{"model": "sound classifier", "targets": ["scale", "instrument", "pace"], "momentum": 0.95}
Rows from block 8 of a small sound classifier, named by matrix and row number. Rows with one number belong to one channel. Each number is 500 + 40 x the weight over its row's rms, rounded and kept within 0 to 999. All counts start at 0. Numbers have three digits each.
Before each channel's rows are labels from the 100 clips, of 14976, where the channel reaches its highest value: "strongest on" is what is common among them. Only what is clearly more common there than usual is listed. The data: melodies that start on their tonic, played by one synthesised instrument.
# convs1: 3x3 conv (model.blocks.8.convs.1.weight, 64x64x3x3, standardized in use, each kernel summed), inputs 0-63
# convs2: expand pointwise conv (model.blocks.8.convs.2.weight, 256x64x1x1, standardized in use, transposed), outputs 0-51

strongest on: major pentatonic
convs1.41:462510512521574519437479540447415525510506530503532467447540534488493542555475482476502510573480443448489462516481467403455545515562456495522482520526503562553543544473458480454577481524523443
convs2.41:440529441489504543568525545483539481499476471470473492544476532540474493447517580527489453465460540522502527479557456462551573521535495534547545400523489522

strongest on: sine tone
convs1.52:419471518493491498513476559560520545526525544517499492475518460523360420494467465539527517444498490509518558526512538540472466454538432436559431544474527501515485516443525494498559517542500491
convs2.52:548489564474484531489491494476522546506463470534481523477544452516594488650407462422464499475476538456507525521502476459499557488518493504498486507494561534

strongest on: flute-like
convs1.35:421408513507516551463488534477593533487495543537520540495443525513534561496517510507522542497504513463495439437461432496473503464454517555499472414469453454545583482533500545535556508479466511
convs2.35:533497530490474525493447486470526481556524568488529524435473522505465573521634496391508473469475512509554536505472458452511513488450420540497525470442546496

strongest on: horn-like
convs1.4:452493429472561559506496530458480467518525521499466464483496531481457575511529488526585429470503466515492601469523505472566517482441472527487486584442537575492527492512509455540478527451475434
convs2.4:475523564419531438474548445560502491539496477512487534470488520445556579509524448479527385444502500535602583447495529490487536509487558510503562515515592489

strongest on: major pentatonic
convs1.20:532476540517554472520480476497503497593553533565504496513511523508499499456526470452450487426440512572515599538527583472456432522483535448492473450447460424502451522493447505516530534526496493
convs2.20:528545486488526533549528528492500461473524511523516524501489526498524524500539430496530472544525521384500460563520595539485449477468499463506593511579518527

strongest on: sine tone
convs1.15:494541533497487499515557533476542490501442504543483479469460504540466468483399471483556523475458512535544469478527555485559563477524549525544539427412438461479533473513447569454527569453495501
convs2.15:578517463514502555479443569472462484565520548474473475458476598498486504506450516419493513512483487566449492511510501454462489487502439457528467519478514495

strongest on: sine tone
convs1.18:541542483556546494545456431506519444452540495569530500479449493566494479505424549462543459488494493490538558573484518451433509528477557494509503512523441465485458459552530411548476531456479534
convs2.18:502475485528466484507505428486514473452461520514484503503483511558541557449455536519405460527460469487491536523500462475562456425554545483544508574454428453

strongest on: flute-like; horn-like
convs1.46:421521485462512423493518537520540522574411496425517484499533535500544488518434459446502543490494516549525562530447515476533575487549521515463529430497583466525500461438477539528487466482465507
convs2.46:499511486585480573415489482525476469584529551505519462501537444523443506497463485472453578524576494493514550484489437537469506494506473461499474510511497484

strongest on: major pentatonic
convs1.13:480475487466509422480603481554536502453461520477504482503493476583520495547458475554476469432533495527450520480484490456551609513540519565480520466429459512482486459463487529548505460559480546
convs2.13:475474472529474444497569559489579579473476480489486520497521516523446516507456484531526477524540454458496526417552492523493515515551447456517496481448516521

strongest on: flute-like
convs1.3:543417493535534534473434474429556490504507556596523444470479575494493568517505462513443510461470506486489469459519474480457460519496508482598459491498461508558503523542486542556444531533478456
convs2.3:520479478505495473415460475497523473538494539473551464474531443458487526514549530489556517496467469451506451455448443548476485518515490511444448521534519528

strongest on: major pentatonic
convs1.63:521503522508508534532537456459483447429536452458537418490467515518537537494521459495392489528506477463527497481537471503521554500553478550603421447462467495511479473500508536522607512517521531
convs2.63:495487453505496462535494521484447487541499481495421471481486531471484449511500479496491508520528494434504484558516529493511505553543461465530513457498553493

strongest on: sine tone
convs1.59:506547487506440474469577479511467543513501445501544553512507493533526557550473466496589450560521506564532521555443546543447485502476425451537464419487518442474499503512513526444509449501473435
convs2.59:544468621525481442529516477430383527473466450449572478499535478596515594490524418501549545510552498461477478566510465428461491443507497545470515540495555468

strongest on: sine tone
convs1.0:510434518481528473474493459504417488495479502517499504513507531535564558466558491508404486465414521623476534552574535522507453528473505397495536538505543490508519482507539473497501477452507473
convs2.0:533511507522475565527447513503522432557472530487513441489582536472485459468462433536534439478494493514496512498507479469437546517490500524471508409463532470

strongest on: horn-like
convs1.14:558468518490519484511527506560479484566474444518561509496543484580548545544562443507391416459491490476511519532485523475511397538500485441507488493495498559503521531482462407509521506476511480
convs2.14:515474582452547508464489484432573562534525584555532479495481518519501597564504500507481503440539472506474532533430450429481409567545489544414479514396518476

strongest on: major pentatonic
convs1.7:469420443456497489442480493500503541529461630413510482572590509568512510510529515492518465473464462439502512570500541529511440529475459471439507467528540543507490497494469479503516533506524528
convs2.7:470489553459515532550510485495407439519512490557498457519564576456493535479459409453472530488547499503541457461558461496475479497523544449460543469496484515

strongest on: major pentatonic; blues
convs1.48:439423506540544514491413475462470511552494427492536525517587538485503529474512449465468482503485499503510495508432495457467571505517497534559445513448516546565511612482530517458564495472500475
convs2.48:442500502459447507495540548501501503509442498512481501572459536535505486481499604534508432458476496493461441468581486424512475531526474526493456457491458495

strongest on: sine tone
convs1.33:421446525544475504505479493495509512494512564489500502538515503522527522551477506499413414483504464513539605595518513461481545474460469551514443472437544482497486440531486517509566484523411532
convs2.33:451510507497466495502456501554480489437475470517493512491480493506483510504518565497467522529553466559434513480485469501530429392447477494499469526523501514

strongest on: major pentatonic
convs1.60:515460443467423488533511511571579535530538531492498430481499490495517545528522473427402440503464493471480512508428461499491542526515476483495492450570530446554498451594516518499554534521522530
convs2.60:438421492532425568554496469497447583452468508485497544506429476485465474476485446522500483538492474468417432546471458503447512552491497506478496500519493493